Rows from block 12 of a small sound classifier, named by matrix and row number. Rows with one number belong to one channel. Each number is 128 + 24 x the weight over its row's rms, rounded and kept within 0 to 255. All counts start at 0. Numbers have three digits each.
After each channel's rows are labels from the 100 clips, of 14976, where the channel reaches its highest value: "loudest band" is the band of the loudest frequency at the time of the peak. Only what is clearly more common there than usual is listed. The data: drum patterns on synthesised drum kits.
# convs0: first width-5 conv, stride 2 (model.blocks.12.convs.0.weight, 640x432x5, each kernel summed), inputs 372-431
# convs1: second width-5 conv (model.blocks.12.convs.1.weight, 640x640x5, transposed, each kernel summed), outputs 354-412

convs0.566:130136088132172121117131103158128118134131113131076122079104127126125103094117094109160129141135124093154146117125132114156149129128094134169119125148157073155121118132148142112146
convs1.566:127119094157108135128123092102101103087104117124127131150098129133120114100130101118115090117087113121143150091071131080132124107126134114118129101097125134120086129115114203129
loudest band: 4000 to 8000 Hz

convs0.548:145102075114099156162102071134106103106136130103124137133150093132179138086092078136137104126121125110159089092155162136137137170146115156136095148116152091124118153147154125176118
convs1.548:099121067126104059153087138101156126127132096146091139140108152134095068110111133109156129124120132108115112104116155078150098146100112140090079071106124138140127138153106103134
loudest band: 1000 to 2000 Hz

convs0.254:109120128151099129094118133169135085134138109126081125110094128128084123107137104111172135108126092112151149137110109145166166100106099138139106096130120089137053125153147111126123
convs1.254:165105129097119077138068067134080109134114127112129070124116091130126128123122122146136152111122111143112098114148126113129102135134133122142081136114145152098132155172111154112
loudest band: 4000 to 8000 Hz

convs0.194:085128127134075133153108125107127116117123141081133117139115116169099132087128088127150080130088142116119092113138117141133112169129122136107137139084127163119175132130135085145109
convs1.194:130135105117145082130099140105149105149141119117122131147180142144116096097119126091143142146143100125155140119129121144098155143119119115070094077150099123092137135139115093106
loudest band: 1000 to 2000 Hz

convs0.486:121096097143136119143128106151090141117122142144141157134146127114152130151119135158089129133151157119116154110161134063104105136135127088100102103143109146127118129097067136131097
convs1.486:072120179120135132112142128137157146110111140148114133078100095144115080162147132147110124129118160123111139118137099106153113116158109149157145150135114077131126109092149132131
loudest band: 1000 to 2000 Hz

convs0.72:103145052102154099118107111116129136117139139128162093126126145136095117119156159131138130153148146174137131132091104125120133104118122094135075122139138106140122169123145119151141
convs1.72:111123093137140124147150121117135096101091143118138099112083121119092110114123092132154143147131105094113077096129150136108130135094131133087125137125112151107101130155095198121
loudest band: 4000 to 8000 Hz